From a checkpoint of a small segmentation model.
Model: 6.51M parameters, arch unet, norm layernorm.
Training: batches of 256, held-out accuracy 98%.
Data: trained on larger renderings of crowded toy scenes, 22605 training examples, 149.5 epochs.
Rows from block 7 of a small segmentation model, named by matrix and row number. Each number is 500 + 25 x the weight over its row's rms, rounded and kept within 0 to 999. All counts start at 0. Numbers have three digits each.
After each channel's rows are labels from the 100 images, of 14848, where the channel reaches its highest value: "responds to" is what is common among them. Only what is clearly more common there than usual is listed. The data: larger renderings of crowded toy scenes. In brackets: how many of the 100, against the usual share in percent.
# conv: 3x3 conv (model.decb.0.1.conv.weight, 192x192x3x3, each kernel summed), inputs 0-95

conv.182:542498518468497513482515382411493464550469480496505453502508522514477510502515518476467506506520491499517488483490527487492476449471480465488522490507501525481479487504505449506505426551456481458466511492481486467499505493506524492503520507478521516485541521553470508483510567490499492510
responds to: arch (66 vs 13.4); dog (34 vs 12.2); largest object: arch (32 vs 5.5)

conv.46:516523460539490480512473473453467504468481510509522486500488547496537462480481469517501505517495530479506446480502476485494500499493450494475515466510512471511515507461465493516484488528531493571478500495462481429519511528451485480492493479486500472468526495506496489470526535492482475507
responds to: house (100 vs 12.6); largest object: house (88 vs 6.6)

conv.44:437499532498513505488505495497533491503489511503477523542490511487486478535529500491486488510496485521494437508463502485503532529495448489498523472486536501503473473538474500472478492479487514482507483483460490542475440508538479483458471485507487464513493493566488519481514477464512480543
responds to: chair (98 vs 12.6)

conv.45:486492525519461513484471564529499507510486516509469532512503503552483426499519491491518509529486503498483499492514511452452500491506477535493509517556532513508496540482489478543511517516528460478505476537503509523512529525531508505494501444484485488511499463522507498466516548551495515502
responds to: count: six (45 vs 20); trophy (33 vs 12.6)

conv.13:544510521552553527551509553532536506523510535476487491498489527498535507497494519504519527501532478499527491511518515507514523512467481492520475474423473506525542495512571454526529477516546537496556464498548477525481526508494506556465476529537475500528526502503483515524513484468517545511
responds to: ladder (53 vs 12.7); count: six (40 vs 20)

conv.103:464507454495516482459462528454514494443463498503517496476487536477505487486475444503489524502454506503477501461453470473488496499479481508493517468513483502508504492507464524487495488508503502547462507523477499456504489468490484476484499493505486495482464490528513490454491520490518486509
responds to: house (100 vs 12.6); largest object: house (82 vs 6.6)

conv.114:526500527549540500533491543527476458521506536461481507486491504492500539490473520529512525506482524485520500534551547537532499495512482515518483516497539494524534506511484489514494513492519491516512479509539456550499503537537557530479526558484511522538511535511476501506523494517513524477
responds to: mug (45 vs 12.6)

conv.92:501495488554491542467515554499520513528499476518509499516530497517567539521537485505506537491503512520512535493532510494526552524490545505520496496492515517541495459529504491528470503542479490495577489499503509478520543512493487569482458532454508510518479477503505489484500465508509491515
responds to: truck (47 vs 12.9); count: six (40 vs 20); car (32 vs 12.5)

conv.166:489435533498509501525462455486479481484478441526489493525485504531490506486498457501499500521463485480491539483477486523492481527506516550507442451489523492502513510486501479484532505502510497484442488498475492478451528484510463476518485452486480483470531498493515515461486485494500449488
responds to: rocket (100 vs 12.5); largest object: rocket (29 vs 1.7)

conv.81:506451515544536463502481478478501463499521493474516506468517498468471467498509515500484481512552503504458473469452519500478478511473504430478480470477483485492460502517501484430469475482500504502527511485492495509518508495499497494528479491499472473515483494526483467468484515464450495485
responds to: car (89 vs 12.5); largest object: car (52 vs 4.1)

conv.115:488483508534488536543546575584498516526507511527516510488500500510507528512510543558497497466482552478520529504510504485535505525483498506476502492529541507499500498515506498536502518507477511545539514548569494432510485535493505501497478524515539486560512513503493506517533501525489516494
responds to: ice cream (36 vs 12.5); lamp (35 vs 12.5)

conv.131:514447488465467486472514448428490491481465482496493498521505503580492446490504494495497512508490488511499488507472509459467409448536517525489468479526487485521480492482499463503492511486524475499501529512507524518485499478501487515534474467505494456493498486421508523469510505492493470460
responds to: rocket (76 vs 12.5); snowman (36 vs 12.6); largest object: rocket (29 vs 1.7); largest object: snowman (27 vs 4.1)

conv.97:505471507515529487541502493461498482471465493472502490512507505485480521489515460502477479568492517475493535474453520441482509536499461523499488488523497506506476504500479482474522506499516464510500505518479516508460492463487447434499503477489512467494511493495514503465478543519487482490
responds to: pine (100 vs 12.7); largest object: pine (60 vs 4.5)

conv.109:480515502459487528516469503516472477466503499503483473518492518542497499514477471489486492498512493455466520446475507512484485490531482510496490523494503532521482489501469456489491469484518467445454470487470526491477455487510498480476463496515496517486399468481491524468509521491529513507
responds to: bottle (100 vs 12.2); largest object: bottle (62 vs 2.6)

conv.188:575505488505486499521526475560465494507488517502507541481496532498495534489499511521499521453514516490521474521533497496524508505512499482489509561486499504459519534519506492492525511518512502549554514508564513531490527541528520555517488496508528486520527473509502486509491475516483523496
responds to: duck (32 vs 12.7); pine (30 vs 12.7)

conv.94:464462499505502470466518486508511432456513537491517463494545487480509507513493442463469514513512478511500490443490483477486512463489471444495487493506480490480495537464505472524489495472514530467486462510448459510500484489496528479520485523530530460450500511485486485486495565491459503484
responds to: truck (53 vs 12.9)

conv.137:524524552530465531519508548526472579566484499478483568492518505481535504498516488513511515447509501504508509500521525498475515513461509513498493544494519515524519516528506544490529521501492485502492496510548501561521535522530517554498494515504507481543554475472536536487493528500500536515
responds to: pine (79 vs 12.7); largest object: pine (66 vs 4.5)

conv.139:537518516466472505513528514525479439514456468488487516496496505484515472506515533541475503510496513486471542467485515453504473516476502484497462543530503522452498482499490525540502481541490517570545531486524502538517476491481472536497486488524497523475551508550483478520532506497482538480
responds to: duck (51 vs 12.7); dog (30 vs 12.2)

conv.187:516507528527533489507507467501481516482451461518486486512497494504518491485481467499513493493505503514483553477464473486480511494510561483486480510514471503506494465500558492533496492456499498514530520490459504526498556507486498543502476492533518507472448519511497480487450496490516475448
responds to: candle (100 vs 12.3); largest object: candle (39 vs 2.1)

conv.35:535523503528472516516494498571505495522505508504518545486505516458513504492515510491513495466525531525519504523538504528519539510511516501504511535498497532497513503496508503511546486539486548489508560505559475492504520547515486506497497499537495510515514531553480506525491519473494524521
responds to: barrel (46 vs 12.6); largest object: barrel (43 vs 6.5); candle (30 vs 12.3)

conv.29:492457495441507497499481484535494474470517486479491528503516467548491520546494481470450514496461492511501548507478537523512471510511520480534488494491496506535484473500543543475489462513459489530468485480491493487516476490506473549486501507495529492465508534565507527480505491505483557499
responds to: bottle (30 vs 12.2)

conv.132:492500484462485517494451461451512480504502480508515498510514531473399522478507450512492483539465526495517472455496505487496508480527442502506473500495487519509506501494449504511503466510490477476488510517454531485467504462488494524483513507481501461485482502554490501459481496505528506459
responds to: chair (100 vs 12.6)

conv.0:449517510525511523496501456484476487470500466489507511500511474494493494505494516507511490501443464472513535466480511505491516489514461510507512491504507509494492524503493512516477527464522507461429464507476523518442519476507498576481528517503496527473546470462534522514491482482511516502
responds to: snowman (96 vs 12.6); largest object: snowman (78 vs 4.1)

conv.168:535531506497555504537480566463500520502481493475531414507509526472490523495521532522506497514502508488536481488512472506503478527479527518500504536525484486522495457509488511515503523512525520503550494514556504494507505536523512471485488469556471530527419506519459498480500512480485517522
responds to: dumbbell (65 vs 12.5)

conv.170:562509540567501491517525494562499513531496514523495504519516516479548520498487516511504516467500500503537520534527517523501473539485512509523513496502496500516511484494508428498513484470508505534513523477564517520487498527507504526513449536483532506537504484522523507502518510520519486531
responds to: count: six (42 vs 20); pine (34 vs 12.7); rocket (33 vs 12.5)

conv.108:509482519516543508489548522511480487538516487470477446528508525455520512468475510463469486493506518486434468460480480514484500499527536454476488488537492475507479482527476492497475482493491510515501480482470525497479463481500530447469506495488488500489465514455487534458517514504498478509
responds to: bottle (100 vs 12.2); largest object: bottle (55 vs 2.6)

conv.171:536503512532494482478507532505515534501469527516501452515532505487513463529517547466465520492485480489535503472506501531480509508488504466485524500466543551524515491522521460496502504524477527543521459468486516533485535503533519462538493510499531505494517476506505419495503527495509503522
responds to: rocket (48 vs 12.5); robot (43 vs 12.6); largest object: robot (27 vs 3)

conv.15:449480499493477483494533474454526598490507514505534499505492478478498472500518510496532487523503466514481525465491499477520554490477498523502479537494512488506472459525499550497490486495507517485470473550463508481484489504485524530476504469521485494487509510453536508487496510488509477513
responds to: truck (65 vs 12.9); largest object: truck (53 vs 5.1); mug (30 vs 12.6)

conv.134:461498516444534486516483489450534460448477510474519491510516461496522454499482509477496474520505512508480536509477506489500508481489465506516511541479500488512498519487428468491503494498462490546517513479461510496510549496518477465516553508509497465490515502484491495499485481526538471481
responds to: arch (98 vs 13.4); largest object: arch (64 vs 5.5)

conv.90:486495482483494470486492405441500454494527501531490495507476506505514582539483539521479540519557532475476518502490517466474501501516492498502520460467533529513500499523472488467497523531509520530517481501515515485503480527505517483496503508516478517525506475498482464528522529509488471488
responds to: truck (64 vs 12.9); largest object: truck (38 vs 5.1)

conv.66:523539521521535530503533520540508450529481496519532491507512504494526518460547501532519506473526520529523481475532499502523468500496513542529483501514492524464516489500522470514529526540507505529511546491548496528518527535470535554501507516512525519534546529483462538508491509534499539500
responds to: rocket (75 vs 12.5)

conv.128:478524468470543497460530486389507459531490506503496484498482490493561539508474526507478503465485475501535472456478521475521496493479511529481504467519489513502515488490534502531495499505503479512510492538493521544458474464437481457485533486474516478472501528448490491472516489471505496506
responds to: dumbbell (76 vs 12.5)

conv.152:481469505520515508500490504451491517491476493499490478517480481518450506486479472513498505495470511508493546487483464503488545470468522472486510466469510492509500518510417518475495511506493489456509494496492521474468481475460511502512497507488487509475510517503489522446484421497520499493
responds to: ice cream (99 vs 12.5); largest object: ice cream (48 vs 1.9)

conv.3:488507494518461511517507497550490526518524492518506533512500511527517520531523506527507519500504537498532520540527492523480503536512526507466533517533540512452517516532522533483488507483505542463524531511528482524502507520534536524483531539514515502488527541474499495493525469499508488502
responds to: count: six (40 vs 20)

conv.69:485533505458526498460505485488498497462526523487498502545481479481465501483500525491490492474446455500477479483486510490471484474459520478498530477526515527469510483483535524526471477514514475465465461488455506522471459447441516455481481538509507505495429491466479495496491474518500527481
responds to: mug (100 vs 12.6); largest object: mug (52 vs 4.2)

conv.100:515527521463431512475453480479525469485485507502465543482511490532511555529516490524501509463478514534484537509517516513467544505491522468481522525509537499511521530510528561509521470520485484457449509516504472537490511524536521546498537511507490515484471503527499525499488542535507525511
responds to: dog (49 vs 12.2); duck (33 vs 12.7)

conv.38:516489478523541525463482492478507524513511519457483494489465489504518535489499454483496483481480544535470508467491459491508535497561515501505511489528506497492488479504535466443536480490526481463458479506479514493470490485487486451473515509487490496485498502469503485509515483501554467510
responds to: barrel (100 vs 12.6); largest object: barrel (79 vs 6.5)

conv.167:504547505529487513521525521515471501526480494491536511456500533471491552467508524492521538469504518526500504518544509506564533531521511493498508502486528488503495504506508491492517521476514469485505500498572480524540492544535524544483483534537513524545516486530452480527470496481508528495
responds to: barrel (43 vs 12.6); largest object: barrel (35 vs 6.5)

conv.36:439545517540367505514448558539499403489493506484496502483498495528492448516475508486511496449495504493492485513513486509511511466537515491488472548459480509483492498478518494498512493532492507527421481497509473474538526488464508539467493507468504490505512486505492518479453492480477497505
responds to: ladder (99 vs 12.7)

conv.47:485444440494525473484494493503519426520507482491486513472498507529527521493504559475509518492499492521479446489463508518481481510506510504485487455503470474500494560486491497462474511487530477506504516499477530460502495512495466436505500493497471493483465477530522480458507440505500471509
responds to: car (100 vs 12.5); largest object: car (62 vs 4.1)

conv.11:521485471492511451500494487432484485515503508477484453477488525488512484507515489500463492541483508481517525463466474487510514465468507484471476451497496501487494524516478536497484490488463482459438495558498523508516456486483533529501498499479477496522429485494429507516512471490527465510
responds to: ice cream (100 vs 12.5); largest object: ice cream (34 vs 1.9)

conv.149:501485493502452494505471529576484362505507533535481535470517510543509535517493537484486474497490521524476498499518489522472509497526503507502524466484531528518511520494531497493501511461497494476524556518581477490496535551501493541510529497509492495541513521489501487504509508507468510536
responds to: snowman (42 vs 12.6); bottle (33 vs 12.2)

conv.60:519510483461546474481456457477513459455530529510453524521548528498504533480521457503483506484487481466481492471517489493487472493507475472496500524505485485499503480502495502476513462489481490516491481549437474417507544496496501486499461514507457504474489531463527453455505536480532523488
responds to: dog (62 vs 12.2); house (48 vs 12.6); largest object: house (32 vs 6.6)

conv.141:428516504468531498495451495461506450521515490497506475488512499489449531497467516474500512496432517475516482502486486461517497458528476476467504459479516483441469497532500480481492510493481483466506498446464524456493490500495518513495461518491461490495465485498478467512472467513471478517
responds to: duck (98 vs 12.7); largest object: duck (37 vs 2.7)

conv.22:505537551495500449517526540510506516557494536475532429478495525498505580498509505502509510478499496494484468523567523480541513548486521546510487480478481514497508491493485557519522533490505472533523522523574510541507515544479495531507505504495524508516509489541531463575508499498486515487
responds to: arch (46 vs 13.4); sofa (31 vs 12.8); largest object: arch (27 vs 5.5)

conv.178:525511541500450497494560489522492534500509485469520505434504514496538479479499507513520535501495487515491500504498486516512517555489527504501481526502489491494499513468549540503478521497518457557474542490541492543510474541468500510485444506539528484521551524518529476475530509476501499473
responds to: robot (32 vs 12.6); bottle (29 vs 12.2)

conv.172:524522489519494495510525553530475522546500512522537504485511490471544502503500497467500465460496495489510501523525490534492487522476482562538471506493529471503500500487476498525513502493503501517525543533579470534488445529516498528518506515531530496550526514514528503526529507500464532502
responds to: house (38 vs 12.6)

conv.48:480503509512515540493490475436493475510481520496565464477506511533486435513488444497484470506503437439512492508505527544495497505502488510495495526504506498479512534489494422481481489544495487489486473463475481471457523507446521507544516495493482434475522501447531504485476511483474496524
responds to: arch (99 vs 13.4); largest object: arch (73 vs 5.5)

conv.52:547522535507507497510492484497500541446487501479514491505501512499510509526486533504504484514496494528548543537530504506493484523542529526497503541469462505520521531500498500502499504515534503516527536477536495533526508490485501499518502487500472480520551518515498477479523522535530509526
responds to: barrel (53 vs 12.6); largest object: barrel (46 vs 6.5)

conv.34:502511500477502525502526446516501505504466469467500519448483500497471548511492513495476486516550507512512477521468535542482528484456522512487536491545488499487499481519465494491492478541432535500539513499474496434519511552535453520528505534460502502513530505477491518504505484495473526504
responds to: robot (63 vs 12.6); largest object: robot (36 vs 3)

conv.33:496494518476504528509526488446421553555478493513511458543497488502481435484483486493539503489408500511460466550514509489494484511483476552485478480533484482513506513461466460507492516455526509449529480536498516494497521486501483490490481508484491506499493521484532522526481487516531473489
responds to: dumbbell (70 vs 12.5); largest object: dumbbell (31 vs 2.6)

conv.21:531497506527528479505560504454464510534483492533507480494469497485477461521547503494526473541516526525482459518508477488484534456476488505517498520484506484498511470527476493508504479502475501528565528481498498481516491526524526452530503511493486499525518536482495483511487525527485491500
responds to: mushroom (55 vs 12.1); count: six (42 vs 20); teapot (29 vs 12); largest object: mushroom (28 vs 4.9)

conv.50:497507489546524542536513534571489529518486553517526547502467496510554531508518519489524494489537512500486506467485555504528504486498524501551520522585475498503540514497520510488511508511488487488517512511526496469472515519525553529508498493521504511538553467506535475492488522516507538481
responds to: count: six (49 vs 20); umbrella (43 vs 12.4)

conv.144:546542542549429527487517505551470526562487527508504519456495500491509516497528537514510500492522529498488517534543499526508514517467510509528491523525522502500534524501516453500511516517486504531527526525554519509510482546497508533480491520509536500533507491512504491562521502515487516503
responds to: barrel (46 vs 12.6)

conv.150:528501502507497505520520482485513477505513479513495509522504489519520486517490540490497516514500540518530495512485511512502533514493520464513519579515488506543504466504488499546495486494528512536591520450510522475515535499536513524479521503481509504477547539530532498505510501534514516507
responds to: barrel (52 vs 12.6); largest object: barrel (43 vs 6.5)

conv.64:523501509532505499523535424530532538467500536489458533495503511492547535470471491512516464537489526505465492550549480487513500511522518498486540508515508514509502473495554482514546484507483499493509518497538498540504482529542527556475540489515512530505483503528510486539509473502515499530
responds to: house (57 vs 12.6); largest object: house (30 vs 6.6)

conv.5:496471492462521500487507473460525505493504515510486496501523512512512507504513454523476493564519516516492527474484490463480504489505454484494488500499525494523515488491492522488485509495502506498482473496362511532466508475496489450511495470502469510428481524521518490495484481501524490482
responds to: table (43 vs 12.9); mushroom (29 vs 12.1)

conv.143:486481474511525471473529508486508502462493502522530532477473505511492488501511446501494478523495517509491465490507504513484542448564499474506493466498501529511500498486493541485467496471496506462441498471448533525480479481434518491505467502501529456473539505481504481501496518497501484494
responds to: barrel (100 vs 12.6); largest object: barrel (98 vs 6.5)

conv.180:456460455489518501474526480462485521472497507477446482482495462509492523483541520504483463511505510512509484474506479520493505550518509506513458506461515518521510464491528538486500470522502498429506498509470491526528508460510502556519517513498500528473486493518488462522507452488492482478
responds to: rocket (94 vs 12.5)

conv.176:514522476535485510512500470449532476480518499478489448486496457499458512487451503518482527503470491478506523495522480504503503540506496529521482546491526485482481475474486550512485498447517472467489466459491515475462499487541495517460500513463485491485519478459536488529497557515494518532
responds to: dog (91 vs 12.2); largest object: dog (26 vs 1.6)

conv.190:403453456476530513477511499470499486473489479503521492514524498528504489493517449509481519490482521465517474483493505519501420467520475484511474526509521492508499525493554443478452522461502503488507509486474508492494475487507522507481496462468486522490561490511486520450507478506481483495
responds to: snowman (100 vs 12.6); largest object: snowman (76 vs 4.1)

conv.98:496537483468532519491527536535524572535544484550502481554500498519489513535495511539509515519490494472467442487538501493527492481524480481485503503517525517498490500519570454548501509539474526505521475491466527516497524507467507546488548466466495509489519545510516511491528545503494510530
responds to: lamp (39 vs 12.5)

conv.26:517516500507505501512511460506542509562505524474496521481517496526496547511485534507528484474528514512520523507520483497525516507484534505484520499492538489531505505506531492484500514486542450561529499534573491579496493539507480509513505551500523503543491484512485503550529513441513505517
responds to: count: six (42 vs 20); lamp (41 vs 12.5); trophy (32 vs 12.6)

conv.181:442486522473501530498488435438486470468477495493527469500503517541454436480463478488502451490493501436489559493493550520466503474516489510488525538508478502512496500483490450501483520477493504519474479482461534494458502488458550533501513514502495474499521509452470511478513480501522462496
responds to: arch (100 vs 13.4); largest object: arch (50 vs 5.5)

conv.39:498496479501527449489482533525517485474497492452454535493504507506529534451502519539447479486490506505487531469473494487474541489520481485527477526504523472503544492479473478461539477455494520496495445489491479486457527409481457511516487488493519504487500505488530472512489492510469495491
responds to: count: six (42 vs 20); hammer (34 vs 12.4)

conv.163:477505485469506486498466528474472545544534464535501495489500510491461486499518499490519499478488520495509472530418508480488539553493529514468496493547492499505482543490509488516534526485527489530551491507522507342506469495493495500539462516481506487510516495449501496514518523502495480501
responds to: dumbbell (92 vs 12.5)

conv.65:504520482499521497467510470454518527492485482541502454516481518500468467500481472489491486508510483496485508516501506461496510517530518500487502474507501506510500514484480534468503500496510507501500470465380552505470476441499502473525507524483515519430432508516532515491492497489508459480
responds to: robot (90 vs 12.6); largest object: robot (70 vs 3)

conv.55:495459516482508521486540502527503524515483510513462481465495499554499477496486515524482485501508505503474506542521523465480481480501505511504483558482512469490509539534537492485503500454488522515463506507494498514510514517532497511506521523512482540458499535475505528466469497476486462503
responds to: candle (38 vs 12.3); tree (34 vs 12.3); largest object: tree (26 vs 4.8)

conv.101:516505486513544528536514538530486520528491480507494535505482503537531505495497535498462499469523507539529569532536495516521500507489506513545520512499494506500497482518481500482507505503497489500530522523581449530530467537499508503524534511505524490573513477499484476518497519485496539502
responds to: ladder (79 vs 12.7)

conv.184:575482501529491522499520523547537476536507521473494492512530520477497529540521518490481495499487487473496473523498492485495492521510551470521487543508509519499482519499525448517500489497521504529521513505573475543527485535530523497488531523496504494501466533479475514542522481505527563485
responds to: mushroom (43 vs 12.1); umbrella (38 vs 12.4)

conv.130:504488511545496479520464486452518494489509483493475445502484480512515498506519469499465523521498500485494493497486462522516461526503469473513476486484511520498452531460474464476503480497521459506418464468483532485458510493474513453500496501498505512479471489487482508538513481506489470508
responds to: robot (77 vs 12.6); largest object: robot (32 vs 3)

conv.186:512474514485498511518493450459479473468512518510493479556487509485511508501510491497501477548527464531461524568477494508497463484540492488527534462509489465521474502525434493500513491567483531515505535498444493456475476499475488473527491476489498517506521524474499531497455489507502509488
responds to: rocket (100 vs 12.5); largest object: rocket (26 vs 1.7)

conv.102:491525515442471486480479483515516452521469518494477466498482486536497499482485513518492497499475527469497472497501481517489500547523496481479501496481501503508512515481462492550496493526491500459478506478493483526458471463421494453478457488519478502487435476450534485523497531495492511505
responds to: truck (72 vs 12.9); car (42 vs 12.5); largest object: truck (42 vs 5.1)